Rows from block 5 of the image encoder of a small contrastive image-text model, named by matrix and row number. Rows with one number belong to one channel. Each number is 500 + 50 x the weight over its row's rms, rounded and kept within 0 to 999. All counts start at 0. Numbers have three digits each. After the name is the row's rms in percent of the matrix's.
After each channel's rows are labels from the 100 images, of 14976, where the channel reaches its highest value: "top examples" is what is common among them; "colour at peak" is the nearest of a few named colours to the mean colour under the peak. Only what is clearly more common there than usual is listed. The data: made-up road signs on poles. In brackets: how many of the 100.
# sq0: squeeze pointwise conv (encoder.blocks.5.sq.0.weight, 40x160x1x1), inputs 0-159
# e10: expand pointwise conv (encoder.blocks.5.e1.0.weight, 80x40x1x1, transposed), outputs 0-79
# e30: expand 3x3 conv (encoder.blocks.5.e3.0.weight, 80x40x3x3, transposed, each kernel summed), outputs 0-79

sq0.9 103:558494495448493511484554482545480501544563555549497478485560532508510473454461460430532575420446479472476473540514447485441445527458519480501459449537539449490485430461442445524487405484478596523479518442504590508463456492437501451549504465514480457537497535543533537492454537396523465536477494366529485495558483520513397543560383427525510475535431420412464558546600573551542559445619470492491544527435565579483565553416547484515493500498506485533533591437575496637383606547453504
e10.9 093:533418533528518555514463571545485472553483480512427488469460451482498544475456391542640555468628473469536406581474520489559482495526465503511485499567503491471514510485469557424486444579569579491559560451604555599462468483570502487516531501
e30.9 092:540472462560478445502486412495399368405566471458384481550504458457477429505511475451418493457458442538438468496473440453560491496470450500503404414486537513442489500503492462440398551438527534502459499502429434530444520432424460484463496515
top examples: purple rim (100); circle sign (41)
colour at peak: purple (31)

sq0.26 097:436437515480506513422431515553545479458467448408572445488579428519477418519589479667524412462423489398517465450493508428504535455529404458470482399546433454520566474487502550480504582438486570428420464422597501488451482449483477488500521486511527555465497500477457425498458463442433488500536500535544521554523548475400524452400577497536539540503547502494448483578469513510419451491452518471499406539552467475498594418434502505495492576393565540510422503516512486482490487531547432
e10.26 105:508496503451506450424606455432501537571441462513447569483608458415563506563429453499521597576516483477553528483445562452460554509503475534462449521450456497567435510438449460465431655490558543544459548460528472555508524524537451493479489525
e30.26 108:474443485527532511537552534470447459516535470531490456442548536473508442518455392499577451337488406535514558429501510423505498426526485479522526487487444470552460426416457462432617413412498504474557558480469432494512453516484439472432536517
top examples: red rim (92); hexagon sign (46)
colour at peak: red (38)

sq0.36 100:563460506531541475553438542490499413547553562483500545512449485541516422543532519543482504501521522515511529497505552497446498419571531511384466438550454477537477522527503542510479519476546452503589437483464428496521545473619502579538532534579554495542504477516472528484488561427558444472515441472443420494509468482453539458409565441550481439402529361456402562482407550448479483498557481450451517499438408402447534458461536450420491567466455421473466544466516432608509657477502437
e10.36 085:448511424471519462472436543588432536500477570535535561479474425447544439500563544397547495568500506466425575537497478562476550467562466517491468538541483424593445548525424511480398535578442489473528452553487572503604449455492534491560439538
e30.36 090:466489527507469462538523535478472461573425558411467517538408429492461511531453475495530525410485595468577629427566527525490442440517496503456419542424459482504479517492557497575500548514421540435461593421434425424533488531551499454493450526
top examples: purple rim (71); red face (28)
colour at peak: purple (42)

sq0.0 102:548327613490447436485560552610602455501554456488583464580599520552497485509550495523558522468466560504447528510433421518504427439531577505382491450570497437395592475422461434461505471416403501538515447432560466512501517406449478432495475576527505510517489461575459502464546543449522425428492511481449527469555536464552436534548441478506419435503413444458520505460465511457482488476521496411508489506535453400454522509482541447523489506491508494456488557504502490528513494470536431
e10.0 105:594510399464410500491477517481494605512472514479502487497539502558502525556423486443562629506522418462470443484543489461481517596426459457467490557513464498577540612574544575495418587524546511538511437425552489530536510437534471519516447539
e30.0 088:552529469510479452531569538511437358443568535444480513547563521495503488510466478533534482431466512543505532471452499406519428514532544484428488425408482454540492420470487523392542473404467533418541572483451411503465535544378485476426506519
top examples: red rim (99); hexagon sign (41)
colour at peak: red (51)

sq0.17 099:500444573472472468441503444491471523588476515511491582358536556446575419548405426447463563483504439435460507444443477638497502591440432527476461377428437435472491553594487528495574346457497540460455559471486595502523457588461525497514517635458482453460569452505509488471464468465450503521468535498505500512487499484510475535508498448483416442522445487452557354452541548560477483435466507476478498577503529491523539476487432528488493492538513486467409424488478549499475503502508502
e10.17 117:551384483481446478500436432555601445498548509548427482478446634498468509397458527491491482495449446459517430407504484489467492537598502514460525583484499425520506481479533492465573474496454587413491512500542445418437453458491561425512509562
e30.17 105:519515528589539427426454357355457434459604497510435546488442542490525430513504503512472452459534461532510541452427464466521489518483448409495502509568494505466443444548431468529521501454441502384474541544504548480454507428454460417514510486
top examples: teal rim (59); green rim (41)
colour at peak: green (57)

sq0.25 100:517433471511494490631525421492566441500436481541512473505463568649549463452574541421476511567545498515419519542426463511574490446521620529424418465434474431468518521451540516458487502467401413602563515494456498503532581459583452437482487540505521471533462442532422550554565538496507571453485448471422498428556479451475467490538492527479436480509496526453577438562467440528528517432461495476546412560521509509438403446572514442508417470461464521542470480462463580441592460519510483
e10.25 092:415571436489422432576443549492580529500536537544516472579440459566505412525460590556450526508551469475536519549522449550508497561465487470449553441449543535503563511544542521526532515447579547521453474481517486511631521554394490469620478485
e30.25 124:554578481473516519480446539474527368431584548545540534444521622529466505570505501502472474547446527580528419544489515478498470487463581516452509473454541456395554517488526568394441532406568495467519581516515492489523553380463522455494482486
top examples: orange rim (85); hexagon sign (41)
colour at peak: orange (52)

sq0.37 100:612438516522482396448443543497477503494620540479507503568512468487472611459499518471534488475432577594437406422531488472432464544519483496501622543668581470563521461541466473536486451491500482473585454494476537408511457548479487514458440427496498570487481489516577523386481463475446492559448483466508488547477453488564473562537481497533383445484454506493455470448566467527425472472442490353456545481580524545469531499508452526538495423477475495494490505403533578554485519500421524
e10.37 085:488390546528491601395596418570438485551483442487482572549504473488485515548544496404493473511555505513399453469489492446480499467494430478429540536541445467565442494473444455470451517522530452508521485548546557428426526552535400439479541588
e30.37 106:461457447487485361525426417583422514432537510467420457465493480512486491503480476557487395450499484523382567385471448494523427457487485454486472456456490499558484474493483489494493421539479480513462575556408464489419444567501458488418491569
top examples: blue rim (61); blue face (38)
colour at peak: blue (53)

sq0.24 103:518532420476504464576442555431465488512500561576415516419490374518464456441547458534495425461492515460497445488526477471487489400557463503450518514523518491524489421505570564538461570514555484493513516541478568481489412498598412566483592417508508490382481476456434487492493518533463542564501578543490433478413546440508506536495585560487527442467581519440517472528452459605450460433483454509369489468460501511494469424512474465505437557396507473502382557501426537513519576387558509
e10.24 081:432432550537529498527467542458431475424461486483477544453516469608529519564590448418547533564475567407520579494432511542531497536493572499459444439524487521473485530498415442456418489505573521538502603611517557469526500403492560475517492571
e30.24 101:512352543548522465514489485461490555522485504528477471377476464492487542502420373527570478418438499426538522495554479523500486406463405462510400479514426499587486491406480475496442474538524525520503506491474425440570417517567448510502446488
top examples: blue face (60); blue rim (36)
colour at peak: blue (73)

sq0.34 104:499438500564495496519485499483476456548425533526535485514469500488599485500474447543516508512460510542518551517512496485446491494514555563449462530485482486453500543500513494529529551535445486561572489549447527521606488492516492439514525548526517501551497518447415575481509549525611442513450559472536408484498493413406505487406562401526470376420533426492535501399419538433547602579464438452560535474512496452499650495538539429461595500522503369477614467491631509464450500460481395
e10.34 091:442536469568412456449510465466521458398589597467401515599430514496489462520525583512533523476509486433594544495555489542526502539534459488489479542462440482475480544574442420505552502449457570523556479495540574405625484507569531505495540520
e30.34 102:534474540470525489571368501476485352524537524455481553515482460488469517486517419572565412520482602492635485566525538488490516485456482472519519451514444505507533432520495521348528444385524505512522592489431539469508475486476481521479502466
top examples: orange rim (100); hexagon sign (43)
colour at peak: orange (25)

sq0.13 103:436561464499462484454453475489466543436483445436441495458509509440571417470427453546520477500520452409539495459554593490521573502470477484517458473428435525548511483461448548435527456514478494449469532469515484487492514465447497521475522479457437532443526511466544489390460554588471605556385596462546509515389581525482433504495471512525422392596453465373547401499557423544429464440441482462456532431510544509554441522482473507541404477625505500546417521538415546491520513471568515
e10.13 091:494441543511529444567513569508572452553541506507449448577509603473537547381434514511553534562564610499536484560588460572418457499525483432531463467456456486490440474492524426466459504420419475469482425517448527572469527473522510510402512446
e30.13 114:426423500473504545504483446495523523423468480493600409440497525473472599500456487370534465443389504480459477474514432543461477459518477503534517499539404480519444431482424459434510422562441400487475474458479550411456471540525417565452510488
top examples: orange rim (75)
colour at peak: black (49)

sq0.5 105:414400599583425467451525505528549515461464383395472494588489465528519547509534548545515503503502504513500547443453496510465469576417565522536537557538489535424501523483506476565476480552478499450463432523492470535521587515503420483525484564527590506499476486519456498491461428457509447427505485393506392551605498469424544505539519476614461407440466528508438509488445576459481491493536527415484511466473399419569529532561564478478486563525479423433567532549581484574425554460549398
e10.5 104:524486485440422421487499518450503594477588457506463602541520522447493529486524490436511512497505481491435418418510455569401502556525563528456431580398571540544491467520493513522481503534491517573473456407560499474540585538495465430592596442
e30.5 102:420420566561455520528517462489464398497541465414465557480501523491430468448498402517554476517422529490526494500467410517472472466573432431485453460500502513488529504463525471410530424388469580540460550497443348481480493493460415511462494439
top examples: orange rim (97); hexagon sign (45)
colour at peak: orange (31)

sq0.39 097:424491522560443448533577376483519463419474372439531522579487495493635548406440593480552582511563535542554504460411495519513466570435557522527488653455588538488521477433471473571501446575480610505532494552485505518582559516468500381451517563421541410494534493478531521496497451529418489485479564499496541489546542521488481549539444536572454421561455474469455384509472430538457433505515508483554468480475473471522508483479433493539493421518426482471524456498492537535481508518486491
e10.39 106:534415562420494505486469519429565517509574548469549587533408476491462603537532572492532492552463457484510451422472477568509471497459501429495533484518541475506506432508447547525556473454492482524503518503599511470560605562453468476541679442
e30.39 099:515482486470437479545451486514480319443498519466471493482464506496500527525437479537491464570443572502516497497456409441531445465487517482471424471456521489445532525400464503403478419434501481506352519522488378517431494448409490545463474461
top examples: orange rim (61); brown rim (39)
colour at peak: orange (31)

sq0.38 101:528542497454525410484470544453477526491563515470451451507462542462481572486413515439496535511558470509566553506563494511507462511515494369477486511543456550517505503514419492456511469581503506456490491467395487529506531493484509545496542430522471522495514533433487434574422465446567530589583546557449473468519452556444576471575541433418593612412513388527457620496525571486494488608531415575440438512481529465558503503396515404440548533430596388509451503571512534531482513466484454
e10.38 091:478448482497523526438401414531413465494493491504542519437524480442467432476596481462429499430439501564430502483498448416498519410492442551570465419453522510561380415450532381525518506510460421540500513503473526493528448442531411500480543484
e30.38 093:490471530542571525476553442424520505514522442510443540515491420550556411541559530526494463570558511566580583516524517522521544474570492386489527489568505572468446572451494484510564523492482588589503514621491516614512510430503555443565486568
top examples: blue rim (96); red face (26)
colour at peak: blue (33)

sq0.7 098:475536461442490426400559494528517636507556433473517450549541533459459554542453508468483536482533514475586508490546431475491409638484420457601514499508507498486522568496425394480554473508515545439450493373532494571431563495433453504480441507447463533530509521453580603438565557435487426545471482486487477469534517478529492514519485546457488469659431509428469465433545501576536530454529510404504461536469560506471497552477464488464437454474489513482570450537518435576546499566502614
e10.7 094:609407517461556491468577532478486442594542543546592583511569550521480571430461523498488477458482570602428383472485460454556443508479526548564544500506558488504521531435560503435561487526459514571551488542463460598492509569502554520507507516
e30.7 107:456494433480438489421462478483513457408520517487483472473482507504517498455475543444383439521439452532391495474422417454510458503455519471457479416485523477474496479523460459379524393483461448495373420507470542463390448462438501532449441525
top examples: brown rim (53); brown face (47)
colour at peak: grey (61)

sq0.15 098:590497508409546506464585512506487467480561579527485550506483469485487556499473529409461551475482492526487473585516524469536446484533507488468561498567494464510453498445439466499470413483477450542536535437443477481496443486484504495488454394544453507575463512521506518477502576471605441445500440374481482517542525487492385527537392408538483442424507454403490521456448554466513571432596493491516567498444515491500458539506569409565535446524421426558508573451634461609436627541501442
e10.15 096:468534451560543591477461569545523446506479528471498470463404447527504491556523412482545575460566479470541462584514526466565487428454496514514582419547423487420504534532462571416475464537517528531642557490450519549430534507573455520480443421
e30.15 080:413472459507501523539446550587456493497484538410473469573460447497401500482527574404428453417503505545483474464520488525444473514503505416518517509440511560434474380476605477540334544504568513532440507490472527548540466492487490481465422486
top examples: purple rim (100); teal face (29)
colour at peak: purple (38)

sq0.14 097:493470480453531501518559461525469479487486422466490688494503571553427433485463527477512514608489580444497574540509515614529486521421516480467611500560556461521402529625543466544589487438587509501440505576473504387488435674439567422435492477487446442509562479501428511515509448537469520456496506423502481443492470562585488526487496532488453486488410507490483427448427497507494431470480522459513437583514438445484494494491487461422456497480507544485506442514476529436530489529542535
e10.14 119:496464466429432495496541445578589435467396433561537591435486522535499496525540477466511507561516538471443541446485410426546517447601575557473591483486544457463487533497502597563590483435498520470511464433558543509448457450463462463534525425
e30.14 095:551513508555563432449506389398485427423581501455446516455433567500544465468500551467523466457551457528450442469436487481533410528499490447494482541530531511442416425539491540501433485538474494451530490479517472417458492374467461382408484475
top examples: yellow rim (63); green rim (35)
colour at peak: green (30); yellow (27)

sq0.33 102:443448538514477514496577573466571453485483447418418600483521483476421410527456516497513451523471497467527628585533547503561527464528496547507493520475495516513467515587593492492482538521586432484419468528443356545527500527547458545431487517495487414553537481451396503462424491476563521430533535463415475414528510504460492531508474485520454447496451395378422519421415499527457480450556502503479536495445414400487522475535557448407473532398425516538437504538488488469529539430544542
e10.33 099:498515475483475538456491532514542534480461506562526483495557489468434418492555537444493487527527581520419534562477440455436603460615519576490504414422521467450580434533540496556580533476515519557498488445605467547471470459456546626545454414
e30.33 094:445473499530461487520598494419497505498549498515493491468404616486490490497494456437471446443479523462578510487479512451434448457503498457506468471406424487438510479502515536495350464465461463558420507421543381383542528458509556402521482486
top examples: yellow rim (85)
colour at peak: yellow (29)

sq0.27 101:554557464473507481472402486457439444494534578573443541430413467454442588450489393464420459517463436617431494440471537517538537408499442456460482433533483486552442451497513623442491388505499471464523625498423546429549426547530549535490603410569489539497517439463515498439572538481472502550411495463511559521475535499496513469439502521514426515525482534455565452523574466552484557482400544468465462566484541551470496477473479484462457502523482598527416454428464523457478454557477544
e10.27 102:399466525546547491561534482552472486492447468528462429456437511574432440511572459557500478528443595370585467519493522464473451471523464450512554475561462556497453500414466430495494545521483428434428534652490484484477435526585481463505500513
e30.27 127:503491547489569451556355419477411545423537460504400476466540382509484498478520496572525451535462527453452474473536506530513532421440463466506467455570512536550497466546489488588493517550489542565475521592366496511445454543553527459547440512
top examples: blue face (87); red rim (42)
colour at peak: blue (85)

sq0.32 097:442613456486555651482454455497474508527503497545507468442469542484435473558513450552476452539441461470392418451494542439541556490502477584497464505435489473514438505471544571504428468532479477520538529533586476529476454459480535530608515532491498477516472615496495543445557517623553475467509517437655454592468489475500474409375446508443416419474528549416547493447477532452489545566486500531539517457464483473423584584556490451512535514543475481525571550513545437394480507534494489
e10.32 109:541483513608458480517511459527518438545552627497425446493479533464596476503460547610563463454537486478605561459544593471459442501473436465517458442515478560497474484416597427427425490502470505468541555545443480528476511605515514489485463497
e30.32 079:462546446487530574522338491464520445499442527476461443445532436469540453471487500521463404531496551477559459537515524455506521480488537499490593523480429525509489405535462495462612348464481497418512466440493588544561445510443522504529477427
top examples: white rim (92); hexagon sign (48)
colour at peak: pink (32)

sq0.10 096:446487506565497560517431490478509506566488579589466460476447528590438474579573456491488456469482509408422414548443524451499529601485475592495457521439528454471499549477435534534413468522415432584501544473605468564482458543538487566616488649425500466530432542474548554503548590512494544525525416440533560567539454525496509408462447502494456527487565596443579445473517483455542539535480580429532520507501473478508489484572457499579496431504518554536505464521560520445517544519406481
e10.10 106:509493465572438459438555486467462464537570558480452502449525574462559448487435501592573462470519452478541481483485480468492411582540448548480458552546474490584577422415596500499461446439524610434498537559396488510512452483485605501500528508
e30.10 083:489551445530488488443403441488501519514570493475398526492472493469515433545519444523481422540455586464528460537477473506487494483461437459466517461430481534531498501614510507496609384428434554410476517474464533524482492550404526459581440371
top examples: teal rim (100); red face (29)
colour at peak: green (39)